A small image embedding model, trained from scratch.
Training: adamw at rate 0.0015, 16200 steps, batches of 128, held-out accuracy 100%.
Data: trained on drawn human figures in many poses, 195000 training examples, 10.6 epochs.
Rows from block 3, named by matrix and row number. Each number is 500 + 40 x the weight over its row's rms, rounded and kept within 0 to 999. All counts start at 0. Numbers have three digits each. After the name is the row's rms in percent of the matrix's.
# fc2: token-mixing MLP down (model.blocks.3.mixer.f.fc2.weight, 256x96), inputs 0-95
fc2.15 107:533529462562525430461560443462498471496472530539574430526534465524462398456542526500553510423551482491513493559481500529549548493494456401519519469494512512493464475518438467526469451525483513525476550506465493545460522444415434486486466507533496447510474486439556428444513525459526508524
fc2.16 110:539448477535524615458467458480650491450478529566487511520581502543445537468520479586542550545548502499475516501531465472531512507516517547495508558480477487476534465542459481524481518523478489492488493491450482564508562482531567513487455495497511543472516502549429522458509422524547469556
fc2.17 093:485555542512493527479548465533502519571471529492530463486475485513520466481508504375495434419489466483512494508507516514579467492603440454523509483521565460532451484528514524544500449576482532524526523524584495432495483487458490584516479484522443472520508503393531497434536545521540499456
fc2.18 082:513494578480513397493535445428374489468519489530557533515516500496505501510484505588508592560495504469473531569418526529477561550412528484541444446514504546466513479516554496520503485453525497504494546515516488559474516508453522487494519555528548422467513489480545492487535517529499557529
fc2.19 130:515489488541497583445502433482614435485532499548436546481531503515508582458511498548522535593518450484471453465530452505534522476545481580491495456475524514457518467527528457541469532539453449469443438451533514527435540462536544561467447490531504522469472475504483509439447458482503476532
fc2.20 108:497466488488543531443430485492554464428538471522450541453541467457473575457434455606512574562482511448505486504495477503489513480490459579483537526465488518426536473485496459494458559439520454513489468448464507561511541456541529481450529511449502531455482464481498491479505384464469469534
fc2.21 072:500490560501486441491513472420472465524470492513446532422478455481586549498446468548544553564498482483447491547439494549506572500531539509574462473491542484486520492551558511489469452543525525462486427483555490546404493500435493551499448582460495448478542473461482508518485520534471568514
fc2.22 101:520538542535444499484580489514483483562510536522500544421474521495581552492481546484567507535532470538474487427508502501546447474562491531468498424463581448455460509544569502559476511504501451463457472475584534522433516494498490583487464529529414459460463453444520497476479530506529518543
fc2.23 094:472551540491485403500521449509348466583445500498503492478454502483557517500522486428542506490524491542436511492526569481492458479514519484484493413469582449477583460533543495489474479497535492490473531467549442528435482485472436539507521554488503453526489502502539535522479537488501580476
fc2.24 113:493518545483430443473569485522516507523536516508530534480466519477541494530511547462477479502495459550528407433492472472541474428535421469444505411493545484466430520505509545533484474531468447473458537500572524499428497509455457531519465513562444457435469469416579499424470500468518501493
fc2.25 097:531506524526469494464540457515469436544532550543485507507541503575564522466524536529556536521554442487434490437487514474522441501515529518482446468454591438458515466589573478538453501551481464422457505448584488549457535498539543563498481508529492497457451486493494530491441532510566517532
fc2.26 090:486509510482493476468427444433465444518490456521438487445506479441523549481420440557492563610486490485489480520512512577466508490490500534520503466463499517479544462510487449495445521498542454517436442442462498542419542469480496501458485541420493496521480453515425487526442422452461548519
fc2.27 071:460521538451465413495512466460342453501556423475538513493455489468506533490427475485474482484454480510437539531480505468428487559427594516546441475471538460507458456460534467448512504469509477496509511501478495479484438474491553500495519543454516478520492518511478508562471522554457558468
fc2.28 081:555502523534495471481525489532448503498511519542482440493533442501514438477531571471555517427528487445435475489491459465489458455519461486471536492418537474474523439540483463543485540567578552506454501502482422515498523436497482455420469533546471494482568451512496444560443594543531521540
fc2.29 095:525558530532515394498511472440403489557460520544505459488487510504540467495490522498552518515532488521477537560503498520485553504493474391561475443511539575491478495509520507548480448511504510496499514527483515562415529500379447508522514599533480448514465497460475528494495512508527600528
fc2.30 081:534526492491517451536570489536332487548477511485550423482513502540544424515534506412515499389495535511487509513529499578517488501515468419561493510538513492536492495508489507496508467547527528546527565553495475460536485471417488481500450504506496495515523466496500486513560579488523559508
fc2.31 083:467488533507507401446513471449341467504481458496557456505472538478533464500468471501530528454509472500414491541483508516453568476430461403511480436502484568497514512512482497469457439491513462468478536509532481554454462515430474487490474576480545439486475515496472482455487555494488494526
fc2.32 080:525544446552440503513517472425498491573432483515457477496504531505565504462458491485555507539531441485448504487472491544520505530560562491545385458461555528503472499510522502510484470548472488408489463471557460494397485507440507543502423521507515482532517517531429479544472593525496542516
fc2.33 078:494482482531523514427460443428586459495458476572442488450544488510548571490438490550536537645511473486499477509538494497502552510557540537549482494484532509458532473537528455484454516525510446476470464444489526572416528464491561508495467555477468529514482468534453512475447493504491517551
fc2.34 088:462558551485515514489536465527406466556500502456529456497459482518580445464524519365526413394470475519493551535518501500471476495514527487509521541497529469538466462497549516522537472579516518541516541548586442434506458496506519540478482495538495536527510501458494483515500588532479550475
fc2.35 091:515468532531526595433460451511620456444516520543442533461544497543506567463515501585523536557529512459510479521523509482548516471539449548507534515449505479437516462512498449504470520524515465527454402426515562558501530453535488544479516484492492519483450490491471479466458420456530490543
fc2.36 112:478480509478514506452424463464518465485543432518473545445499465459503566470423450598508537594505492454491453491486480494481530500493457579513524516462502503428507461482474473470437555463517469545474473456447547522496544455498532438452491531431484515469451495498457473457467400451446488539
fc2.37 096:480513519482485541464470511502504467487535460537424612437517517459531624480422434545517529642507509546527515460500510523518471517554539588495501518460529446482493511480563487480464553515516499506469440487547560553512500502503581520506516509446483498504497475500441533499493452499479515521
fc2.38 070:492501443491540468495466515543516480529463492502492432480541483480438513462511482507518494575532514474499560571540551565433578502482526455527581527489502558506497482537452486465521521467600527589515505521479542491519462488453522456461499595499498497480522533548448510535521599602496554492
fc2.39 091:506497511501526471461470481462508487506485496542429546425514453467548566467447445600521557655520509505532507536526495497518573518590513575505560502495546508468499485535512469472499549504544482517442468465497550564475537458500508501465525539457473501491475489488434515517479437476456550542
fc2.40 092:540472523539478516451498464429560488533477526534398514396498500485531564482476521566515546577501516521505474477490485514562537500603483515498496433460535508479501489518527471514469500553486514462450419457567530527425556492493460567489478535534424450528495445449447506501452508500511536528
fc2.41 084:515491524541467467481531499461518467500497501543452556416533521481589545512459504579581556615520495517493480495485515497549533506563507510461454465488539511447457485535520482499475515501486476488462474499542513566422542514508512537523516573497442448464435432401463522452496565528526506554
fc2.42 102:468496477499525517466434491457544468485506433511451531453500467467471582503414410588472564619504515497528465505545471502516535514542502563507540527454491554451530457495514456488471534461544487514462403476451543528454545470485509502479519530423488518504475489501429488489455439497444511513
fc2.43 148:553490543514433548484554512522556507496527573549489527482546484563525543486556538532544540522540456463459438428469550429541466408547458537442466476454524466472499494554543478564471521510498456486467485453569502533507524523565446559487522484561463489470471481463548513478472459452569498516
fc2.44 092:524514565515444445479526526495511492536493530536494560478498532534479581523513496504551533648531489496472440432553551545524484427571455528517491470481516472492516501543521487530429537532466449507434459437491558555477535549510477538532555543525477504523495485464495543509430516436539559505
fc2.45 088:584498497548533471486516460465534466517449563523533419501557486569471439463567536508543505508562523457509479515575414528528568487550450449542534519468544589456531457538484448542508491566500513523466506467457546518496504505465489514466495538555533538516446522517455452456456483507571536524
fc2.46 103:513535482544482416467489460419444462504451457533545467535514487422469465517432480555525528445525498537514494488466463500515580501469488460503501461479474588471500482508457486469488437469493484478470529475459462578405540525429463412520473548447551439478512511488472468531468530460464525566
fc2.47 084:551490536564489419466538462478488466516459553524528463522519543556537462481552538521539510426547505443437499537569539542497527485565511406581460446499533537488509484556524455557500468566472476514484503465481449517469492491433517532479478549530559476545493522515400519493486475506563549539
fc2.48 087:520489460510494471445482439451480464510456527513501421502512467542537438434522508475515515395526472408445469521466476500512515453521483427511499490440536474444538440559476443516479432534504508434468511483481424518458484422433445477459444515506530474442491521563439465501471559488515500509
fc2.49 079:514470501497480454502533447509425478503471509499512453496529514552542431454509512424546540406506417461414520474500561470495366484513486495478478487483550382504533469552481455528522455522476494458519527493523404519506511441481465480461450482526530485492504507547455444513497515526552502510
fc2.50 081:472544506516471486509535500483497506586429478472468469436475461491550476496491504394487468505477500566535458461442470491563427496561495474502448448481556455500460514523459536531483440539447508436516470480589464463453489489474478527488438506549399476502492459447516479492518592473505488434
fc2.51 116:535481530498463536483543513567527495493548570491479532518485478541543473491571531449531492507508464427489456477458545473527404420525448489435494492479518415510504513554508462538475490493485485506460483460564549476560491506548409542481540463572449468484494480453580446472459473464579459478
fc2.52 086:471508549463543429527549498513432507560443503464507417489460456496529429483532518411454443424493508501521505512495502559439496499537509400536560532486523516500554467473527501494496427533544534537486530516541461471518446457456441543445500528508480460504534478484520437525485602498460537455
fc2.53 108:517518528510431509502571504497492511552540522516470548420477491502560589534493569486507473556511506556513450449478504478520479502536480519465502427519563506457455546518564518545473543515485450481477508488588550496465528507510496578527517506575399502477448418428590524469482520467517506493
fc2.54 084:527491506558455428514486526505498514529479459559462552411503528461479594518441463579545550654508522544518481489524529484530529527570496525476497474489523509490521520492523525468515507469548488519509430489484592566479515534471532517531547592478456503492445500485453548503490503545467519539
fc2.55 098:511514501465501479511604491508587503496521548512506552436490466517511557509558559489496508565503476490543438506469545514536489449535399505457518436461538535469480509527513496562466500517548480495479475457561506457456515495472421545499477483558416439483491479446616479435480483461513458479
fc2.56 092:511496517537530471469500495514573479468536511541479546452513484506462578516499532523503539592509525500548427495488521552522527425522415508517565462487510547486465509477462478519430545461541435564434450446483588526489512515486434513461526549505426450501513475454519466481464412421514515508
fc2.57 089:491556487486504471539473507560509514550476500523467540447507524505445545471470483509457532584468518508546522458571595585469508436538425491521507490477480516587477511460432487463485527478530450545498477488438578523550499508444479453502579549461483511595504537522452519512497497438487566517
fc2.58 082:447550495515497390482466517486457527571511442534474507465481521440481590519417470513465554647485500532490505459508562526471514527495513543512539486510564523515490504479524513434469503466594437538503490494469562520484459542446528470518520574489496477560474484500480513506498499494444559502
fc2.59 087:479547480514516404460463508488447486581478497489540458517495466480481461466457488493514528483531541501514482508562541552480555483556478449549594496485533541482489457498460471478465478495596497575476506494479552537479506479427463499467513617491525472504509524539415519510494561513490623517
fc2.60 091:542454499542505538471489480510612479493531520545420517428519489532496520457479504536499515601518519467530476544535492486542527480577452541503510539461486512421480432524509463562458517531512469554458365431516534519500557474520470556479491503493404491477448469454508509455493492494506496523
fc2.61 094:546506497558485442475537477498451460520480559507526423542542523563478430489533520434506520427564499434463458490512498467522494439554430390453547433479548505470525503562477501535491443523547481486486550511504517505486511487456448544488496550514512432480451521500493455444476568542565535527
fc2.62 083:488441559494508416463538460477323476495512527530547540534454505499573477486518509518533530486527475464418527524460592483448497527477531562510451500513551539444544498524518460509496507451530548488504566523559469550436526463486506546495519506487562484482483499485518479509508545547524545533
fc2.63 088:511539476480516534475555500505495474565531539456515457488474493529498445467531535359481426425490530444538485473509507508542418508557465458513553522499505418533485505542502511563478509541451520506522501486547472438567480440526463555486521404527447514481502484448544489452516513486554470435
fc2.64 121:537534532554440449477554472454476473575491534533517540477505513501574534528494558503546537548536464541433473465489476487547505431566487488493473424491557488463514492548580515539469498542472457483447495482581488552400516538479457536525451550559456489500471457441511526456465539473527545532
fc2.65 107:520475538491459421458452500469398458437482511490510457511479481476464448490506503462519508433509497434418492491412440441452467460454514447434496458473483473511524477480521476467499488460557538482499496512475485497484498464439451420438457498450545438434520493544448474516467567514478415501
fc2.66 095:536483496515512566429489433460612483536475501527409523442528470500491562464484456559542546609543523461520488506494469503543541491585489557557504489480520498456482437509497467517476518557480469516439390444517529525455525466531512552450508515507452531518484472471463494482482474482525486547
fc2.67 094:501449607523459431423485478449394454514504498523520498530518487511508510494510491519546546482518494453425476472493497429475506464422484507465492472441500523451553468526523469464478525417546440482428556456514509572433488505501459529457494573488524450456477496554540509495457558523512523547
fc2.68 101:466524520494427470499567493539510493553511532488533511510475474490552529503533519470474510513485472507488414399432512450528471422511409486421464435478536472463494549484487503542487451464480464461466562488556518488458495497533428538480491518535489480422434491424595476429487534454488487510
fc2.69 094:528448526502520531490474539475572523464469503523459450433490468521506477485486480550517509588509548474540458538480443506513603470606474459502534545495514581469543495524479518529490476533591538533503423512467595510534502500459489512463522577519465486493466488519394520461481570532511493502
fc2.70 118:528456554499543556449561489456570459462533529504465474436497496511496490498546527470506480503469515516543452538477465485522568497499448495493555547477487564398454499507507484557450499517554499505451474460525537487490533498529481562471516499541393482446405436419555505408486528509525457506
fc2.71 083:499459484517561496517473532503554496488501500542471483489538494518441510534483456530496526646521505451530462526446520546520574467510454443475542500522490605450510520502514516500496486485604528551499439511482539527517568517450436531472537588463460463441499516470421487461539457495492505552
fc2.72 087:508579604502458488517515530519539501564504493515547523501504549515613497524516493498511452489548455489485467484503490510522545465540434475518489449512550524462417526476545542513494463533529497508501542498622537504504491515460457601470523558519456449482475499394557498493463567504517542480
fc2.73 088:499529556511434441484485495502504519566525462533450537434497523468564573531462467521498495604510488564477464446475460468520522465549485510545499443482498522474515549503529528470480496494581484472474433465506600553451517548466503548517534609479458491505470469460452543538475538480459574500
fc2.74 091:475559500493533500488478533495510510567491468529407477421486526487541502553468492487510512593506564557529437496521456484522574487610462462500564485520519566499473538489552516506463483559565508530468438463489560505509516553429444542541520509515413502502483478446450532507497536483466566493
fc2.75 093:498525514513450500477589484423554498573483514478521477502462479505574495537525559424491446534526476531509444470496475507540519456593455431506497416517519523480499546513558509553478480591499494443474499476574487471434482538463444559538449516580456481490475513451545501471457537478495493459
fc2.76 078:515558549504486502442490461495432414527522477530513500521490498509497474445487497498518550427504433466440480456502470513488458388487458508492476501457544504464588448515536454484435485508539410491408509462447452521474484481514435437463488537474560510484479531547463525506410539460507541484
fc2.77 111:553474458570497605489504471481659473484506534563483534498583476551484551458534512581547523586550498505487521515503507506523513497519516578517480558467495510504521468525481482543506554524491471491508468487482509542512573492554569489494515533488543560515490530565431506515464460526519502547
fc2.78 077:514500521481503583518481536599551542472520538556444514470546496525489505472517488568552552522529464418553422476510540487514435436519425521456552580488514473494512524541450489539466478527519465555496450482432551535609522461563536505511527481517431531512488461503503511473524479478535508530
fc2.79 095:548546529512506583478533504550577481536551517526438522436485481529517535482516489485531516503529472459503434484483509463568458438577441501487552492479544458492475484549549493552466514515494457523474426458559551488512504468540468592509503437554404501474461464433569459438489499463523492468
fc2.80 110:529509461513496612492499513519603488477557532514461550467523511559508569470577505506527530593541470432502517495493532489529447461510479572491506523472493428500484495541489453564480532544489472498501426475490566504560536477619494547495566465550461542496513499525513500491496487483572462496
fc2.81 113:519514541486448475481589517514500488507534555494553540512487493500556495512550548497518496489499462522490401423502539449519475418538394469443493425464540464445458508525528524556468489494507479487467545485555522497454513520496414540509480517566482450476475493429600464452467524453548512515
fc2.82 106:569514514525488511509552526521518504509518593511507496513526511592504494475629581439535486534531518417468509528480532494504457459524540461516481477454524404487518462553517458563487496537448506520463464475528529481537476538563460545489577489580502466508504496512547491533455540537583545506
fc2.83 086:518547506481462501556475557554438546493483493448530477515469566535541415502495480392487427387489485501517545478536449501501414494536496460501456493537480461564517548507504518467551466481484523495563494556535478455592470536479516507535532492492519465558540533537429508535517520560497482452
fc2.84 079:517496479513499596466441474463637470483429491554469465548565520548542521472489463532505523580582464503481520450509432500500500493533525442504506503471487489493529475546521450525458476547500483464447456441493494511495526533501524566523505516491525489522442537533360499481480456531488476544
fc2.85 104:508481485481593596474490523507562513473502510472440466484474503547476451496543496438477454470499576456564466567519466494530510504535444477514589605527476503450490482495498478540478490520483475582476453494523554407584501490518474555476554458532450510450451498485489460456501495490527475441
fc2.86 111:484577541487443458472582476474473455582469522482556477520454528497568466526510538421498471458511434527453456468492477499536472464548460409468497419510513502486462507508534512519463455532531479461484565468550457468426498476490454518528438519545479448477470530446551499491477592442521527473
fc2.87 093:490506521514451544476509486473534447564492505518465554478459539501558543508493497427525472513514444562413474476527444490520544540523545492479464455451519525456469523510615499483449474497510492406441496471569460476416492510523524581516432538524456491455462491440443558454455542488490494490
fc2.88 130:521568517525454503479552465461529448573504544501528520511481514538573482476516540485525476509500472531424473476485538553510524466523489468563460432443573515497473498529577493543433498547461471427451507464576458496382484508501445560496441520543464502519481476448548533519427487459503546510
fc2.89 120:518551527508444506454556503485543479579488545520506528507507549523520462500546529475506503482509472518445413416477529488531500416539419455517481425467550468488486493526581489560434488511460466467445504472558512505416528551512432561509449512551473469500495471451559542470452518442513549500
fc2.90 142:551503511545455431487574467474474501505463541516582440545532491548520426493589565483548515431559487461495468493476528505540500480510465419496472432484542498503485495524515504537508430532505517481501560515523474526492516485454427557498485554570525435495474541475584439454512575485543530526
fc2.91 139:537533493546495462473570492511496512511483544529564435540533496539520406477583587476521516425554493466524460519483529518535501464524412399502501481505538470477447474515483493539500441517519487519491565481517500530528530485471418521495507513555511428499479513452608416460504501451534522516
fc2.92 101:520544480528494484560485540519454564520486501519511457547530541537480437524509491452526474430530489489500525487524499509539389525555523448476494497547479395584530520489499572507596440500483565491598508562489483501558496525488498490571478485486507524558557515528504484513583550565500505510
fc2.93 080:514428477488494447491547480504375458501507487497553436524448520547477452452527481406515471362495451405449511524493531499451507528517467434472478485512541505503507460518482510492510474514535508496540562541541463493540480450423518519494438546503543486491475533446511484456529559508519468469
fc2.94 090:581518492538471527506544529505551484551515586508488510521527511598510453544633572418535473540513521453516487524514534538526432477546516444516507442465528449495531500526535497578505486564507533503483501494550535494507481553539431539485542475567506520540526489513551475508464552525567527480
fc2.95 123:529473457552537553457466438467593461450451484537516452533543484512484471468478515578532550461535460515481457488521471510522574509527488522509494535466502566469535466506453450483463523490503452450484521476475420582469556462497519458485423517460550541451468529561432488445487416488513498566
fc2.96 097:488462551470441383510504471471360468441515522526533503554508493478516494515494519534501564499485477468444545539402557496463502517394534500497420449485522514467521507519520504475518503449479506467526551534518455530445528476464512447497501520492563418474490517537553502553517515562511523517
fc2.97 075:485561498532449547489561484463538488579466503492468521447490513537585553468461525418492443536501429538490472463507453513578450482602507502477479498507578504538511507492539531543508514567474504429499479503592479491448524486489550575536431510519414478496498494448503460477524561491486495500
fc2.98 072:488522492487442506540488541540420501510499442486515466484461576519506451548473448360444458412504482527481491463520496474484414523522484469522489474593510434575505558479497546499539444526475509516547522520495481423547480493462531526535514476494543443500556535492480503474523578530453489471
fc2.99 082:498472473469513464453535471533367514505533525476549463501442458498526461440554528360487448392481538469529550521567538538503520489493480457483517501499549518521516440521532463519475506536490500543517571508554523448494458463461470558464492523543489547508506484484568456489518479471531547461
fc2.100 091:530510518496456477456571494527484472526561519492474508478467496546515497497551554384491447490473493499481453435428514440538440466519470459454474440469513448517480531538510479546448466505512425490467478488571508457500507499549444575518479446574432484469485477439555529504450533424560464470
fc2.101 120:526507511526440542438578464509485459491530560529510527495491496524533502501575556441541476490516465503447434470474500450537504461507439452456503447468503484442459496536506495555431485490509449482455519442554511510467524497529449586461461501593464447462446485425549459438453582477534492502
fc2.102 131:521490487507470516428588450475509420505525554509492479468492483527501485487557564442531496470497471475414464494454486476500493500458484482452452453467488516455464472524495467539461496506503468433445500442541494468423486422519481540484457488557435465399471486444577477412457568490535474493
fc2.103 086:522516529523460489445583460437430429538480525528537489486520457521534502466534527419526477486554490482462499490508447510540502468479505491478488423451542492473492448523525458542473519575532511466448526453569455516365494447482441548479462501538494494449466510437513463484430583513512476501
fc2.104 099:472541502511458463496525491489408479587488531485531499520476539499544464525499506391523439464498469531433544466517501503468455515484542421521468460492541434548490493514584513469505477549465520463473549504579445485435448554441481524525427493504500457506514472456496515553483612541512517462
fc2.105 092:497536525531428443478552493485432431537497546490494540516496522516512491521536556421499491487529437559449451413481484492510482449467489487485411405445500474500510516530544480511435494518472470428452494441563475489414517551469411529498443487527498482529477502468496540476421556498496508518
fc2.106 084:446434509458498472486551475529443485484539482455514485486430487465555432464468506383477394386482477493523501538544509514475508522509519477521554485520479512491441473456534521467494455527488527482510527524546499416522418487494532545507482515526460497465497487416518497491517597509487503406
fc2.107 091:478503525467461533512504509552463508543512503440481492487453517495535460478499491337464399392466484455517467471524552465507396484557492477487512518483531412501475505510539484520520485516506484517506490501585503417548454503503536569500469469497442498470503463474530508468506507483502484413
fc2.108 125:530545487515498497579523519522473564544485520536505498489512574525489475549514500468533477463520486532490517495528488514537425527536548453512481500587489469612485551520510573523610463505477551467584507588504496518550505537468532478583458491504496497536574507523466509531555566588504507511
fc2.109 076:481547521443492554516521529548494517549531489440470522477447532487540473492510504351462427394468469473466475449518530468514418490536458506486490539525531422527436486522539515519508470474517522534509496529542485442529477449482494523524481463526433478499502454456532491461544619481514505456
fc2.110 063:521480483492485476478513429486404493559542476484481522487496497546577557484417503507553480501518455504468512481471515497507436549464557465515472465487597455477551468516517479492500509477573485486516513518532433518503456423468520501507462518450538505457522479601431470517461618587479508529
fc2.111 079:488532476507492547489516451494582449602504513505474530428477510547580546487483507465519448561527424532431491449562461521532479524544536504549436498492586515551473475518570509512528503536506470436515445478545463505480500487463545571520417515523456459474522507489451515463478591534481491487
fc2.112 096:531523559533440513471546487483520465551504528550540566509535520531547513514481505525540522533531455531425427416524531465527494453539488524489451443489558517446462499538545537523477482505451466460464521475589488547438542553524467598530451571538458482473443525460508537437485573470504513512
fc2.113 076:540595449504462511507568499477517523575509530467464511455473531506563507519516524393522439496491456524510468447565465562513454489570480461531460480501542483564477517531491527539548466526448525465510474541560480451515469457432491517507488486549419482549534494422494506481532603532490488453
fc2.114 072:455480516473458475519499488483419478515486482449494478511446547512509423512451480413487441341480490483484548522502493487488431478473500475478494457521529486570503484476545535435499457515512537486554534528531412448511446473474496504538434489480527455493491546543488461511526605540441473477
fc2.115 083:504527523524476448561526538534397549567514525484501513465492589547488481556524486435518463411514459547514560494513520524529446491535552452483515461550500464589481566518526579480557453540525531483558521532512506500558508552472516489560500520493491458539561473508494519517581569547484485487
fc2.116 094:418503515428512492466486480545392466517544427426522548523415486458557509481430446439422422436450494485469495501505525499413546500443481522495479504507523530521451488445521476462511510515527445524505520499558472446463416486499536542517493524469486516467506517473532515502478489439437514474
fc2.117 132:558478559528450502492548508551510494498520574533502517481528482521553539532558572506557522511523461512469427456456497432560440425537476467424486456476523438476472537556547531552483473535503484502480532472583509536503541514527457566483501489584480456449491492442541477434497573504539463533
fc2.118 107:485516508513426472463532438466442427563476498507603501563492499490506487488518530521503519448528434502446438448482509466476506449483464519459441437460524518466504458492506470479454503487519461455437601468506468525405481472493488499452434528496568468444468574516560479490458561455504511518
fc2.119 093:490547520542419437483536510428457506544475512532531545511513548490485500545490499529518554553501465592482505460511493524511535492496547451480453413521513554518489561520545560490521458496482498420513526507490469559366523574454514471552438535497477442533505494436537531483488565541490518536
fc2.120 095:491538511525488352517515520455403508583474480532526535504490518451504482551504491497520502557485535568507533519493494539506557529510536436537502451553482522522474543500506545463500470529486506514528507537494513534408516568434476487546464512487457422575517455422520541530526551555476562511
fc2.121 090:459557569542506408524499512464445514549471465493533538508459555482527497521472503495491485512516530623505550527512532538531571523514522463532481449545526569523429516523534502514505503519528518522527504516547456511402507544443493492574468554511473515595511501417524561520506574533478557498
fc2.122 098:495569539530465476455591490489462484568519556505503554475455518523523528507519574464545456520508478547502439471505573527506527439517460537520511446487549487513425510507557485557439521540522447484440508458539530482441498556491499545489483486569441533513466465399583544491467494455535551486
fc2.123 070:489479551442522420525543505496337528499488479472575511518414456499553453487501503425506528400463550495529522526460532502428480589426548524460485504519532457534495490486516471485522540459521513522506569509521458473492458490482519562477516536531506464499489526469566466508520531475504475484
fc2.124 093:496521553468447502501504510583509524523566493481471552462443501500524524527484472442436476485458467495506423486401509480534447453529437497420477447497504471484408536486548541538481522498510467488509476509587546449533496485531493542485516445510437485455497444378549483461486534478493475439
fc2.125 116:499517509509501471534515530491421507528483510484527489480484575515492459562507479468506490399527521567466549535521478522477491544461562475512505503593503487556492552488523563468586491492519574495570528587505442497512479527456540486595455529486523508528557511530467526556570560596482520510
fc2.126 122:523497553496471458489559496532482509510524553493513522496488485525540472504561534469521503478490483473487428441443554454540437407547396476446500439479516460491479518535506488545448496527491465501458523465558514508489532505542388536482515470565462443483483473420580437450467478442560478489
fc2.127 112:529535570542492443494522456530420448584468538510520488496511451523538455421510503451547490419524460482474493487563566558504475442516485447538488465443570443500500444528505417509468468526505466525449545446542445505488514503471443525445537533510538503575495522482463456515466567477506551511
fc2.128 106:535501478553503478458446486458530480472461490552549458532546496489483451490458491591542559420544484528498485489509480512535585514455509462546502517473486593500516496505505475472484472470501493476485552476418438593417533481467494421529416569449562488499517518546461507503469446478493493568
fc2.129 113:520528488534492483469603446459535466531531583535528477509518486516500463486565594486528519485531462523459422461471504510548529474504431480493479430475528548484466510517488503556452498510531468473469559465532519537400537491491470547465431498596484492476472488443555480412454553459523517531
fc2.130 124:526524482527489464577515516504479534548449521496500481500522578537487445553517511458539496421533482539499543517542495531534451526537552447496486511573507492622490554518493579493588490502497560482582491599513444493505500536457508497555477505511509501542574493501456528531561546569526536527
fc2.131 082:449486562459466536504479506494505533532526425494547552521472567469519518564404472537446481499486462595501501483510496467455590544425521563480460487568522630502477529446540562444555510448516535473509538509533500499474493531496512515533497570471537490485476524482489551487526558518473512519
fc2.132 094:427476481465474561462496445481486461514505437475561524558453429464534509444408482552468471450473456493457478471491496465459546466474499562459483521476481564508543448438486458464481518494537474448480554460505467493470486444519538518478460530456533591440497550578468501497490491440422459464
fc2.133 089:470492564500503408456475479448430459525455462522501483495477485429513495506452464549487545465508496599492459517506508535492601484457501484539495468488482601479518506451500463456466526502534452492439513473464454532402496495407454491505459587462514508469477515522473551531479573470461515531
fc2.134 083:500529606495479461496518494428484490520449477537510515490484493415530529514462500524491540577493473539493475487521458491511641494515516474468468436464495634438471494492534537488485457501562482470453495464522486488411527534466491515489497605476511458470448514461481501487458565517465490494
fc2.135 081:541469488510461460507508485426458528484455516569486496490539519467479471553489509577523535592539540507448549506436457543485612503474556429548487445529484584492488513519477549505507444478507513507501497544486475561453509543457509504530503575487466423504538473398442492499477514544500542549
fc2.136 092:504570477549472446461512496404486461556457511545528496481519503491480460532481471598517533542510503531480502490465511542531604498481494463579466426483510586492455493521488496496488469494483493466460495462471465573403525498423470466499464575489495422545483498457472520486479462499462557574
fc2.137 093:487523480546519473484502474418553486509502503550510509495529535488525480530460469615514580530535479603495468505503478506523603488478466497571480454473500600430490509503522499532453493528505475476460496474502498539384533547420467504502444568492520527523466500489452537485457468464500544560
fc2.138 105:496506476497499468472489470418585482500483450520536488520507485467502526488455498624495530549506498535461523516504453506482636544426534522551479503464505609439498468482484486473458502502522490482451521459489481541407555503484499476499449571471566516467454520542458505519450466485457553523
fc2.139 108:437511512451471419471530476509432491519495460480558479529445463458528453499476510485453470460451459531547447449453534486458547445448387428478485472465511544468443496460524502477486446459516441511466538481502479496470471472421422460479467511484519453472469516436565449491475491431454512468
fc2.140 088:504514502544444470559531522485454546527460522528504515474502554549534490551470531497532513476503510595444567529498480518533516533476595458494446443582507531568463542524524577502549459545507551450532493563510484498473547561451518471602486523503478471535566515512440532569517550545513500510
fc2.141 129:515478532502461429478570496504498508486491535512540500532495500502512475533527553482510521469479460490521394440449523495538467421502378444440504456478517487490475515494496507529448473463514461508483541492545510525476541495495387512499478495550499431436483493418616457432487475429522466508
fc2.142 102:454537563480490429484558492561458537498471473473560465538469479491505438489512528475493488378492459486526428473453519510497536461451373431476500500527502546532399530477503506505490447505513489493532554528516491491509477452453443502490474528518516425453485519450556432454534495434506497480
fc2.143 076:533443513565506405464500502465458513461458521581512528495562533515502530507508501614542583602529523478492534506482510543536551511531519473490465455465484514449521457541536504540476522478510526510476546481478561578459546538437474472515519591479545468474501450461469540517488483557517517572
fc2.144 079:493568562510495413462524438482389485571434451491497486465472457447531474489462485433513428426481468550448517510537526536459523475506544448539458481463519485526463469519511456478481441526478517458486548510525457466466440473431501521500502550479468496555487522459471521520504604496450528452
fc2.145 121:531494456580506595471486476453628469490502511562511536518564489519493559468493516609555507545557476519464544486529437488533569532475561593528472535477520527479504468501504503498499507523473490457480491470464458549480540499499562517515467544505557560495506510584452526499496440544504492534
fc2.146 091:516540517528516444466485463451472498549436520512537447533491529526543465463494495452526466471535543469472514565551466562463587514519499390569501511498545580490526484498519491523476459544562546543463521495471509483482485522418437526455536599519543484523482529547437471504492562553483574497
fc2.147 133:528446495544489578480492435491596439475495482551504479500564512494509533456472490590540546489527445514449465482523438463525522487528494554472474517458494528432529473500523470500450517505478456455468495437513439563459564479519548541480437505486540531455470527577437513421478441472495463569
fc2.148 113:510477482533469516511482473426562522490431453549537496548507469505519490512466506613497522504510474550486520523483460515488631534460536503507471479499507645486473496502528516490494478442548501434501562489469417536454545512451511452527488594472564455487509537505463501538504512486467469537
fc2.149 145:505444506496472560415475432466598447465488486525473483490523479493496525462466459580496527497498466480484460462502426455544516480529465513468494497442492554431518474524499457501443493520488455457447459433514480526433544443506530531455451510474519514433422531541452504415459431473485431526
fc2.150 089:491469502506513508467498438401567502483456459531510422528545461473510471480459511599519528511520484491530478542501450538491625496481488487537471444470488601453503448519507443528444466526512493489474499438446478542408511498452471471460484544468537468492463493541459427503484428479467518519
fc2.151 095:538485534530470459460543444426506457474509526533536484526566492499478509504523542627550567496532533476495505516508496511488606455449492489514521453441493593458521490539477480522430484500498465528448546467487491523404508487446431487459491607507525479476457509496509463525450458471503545542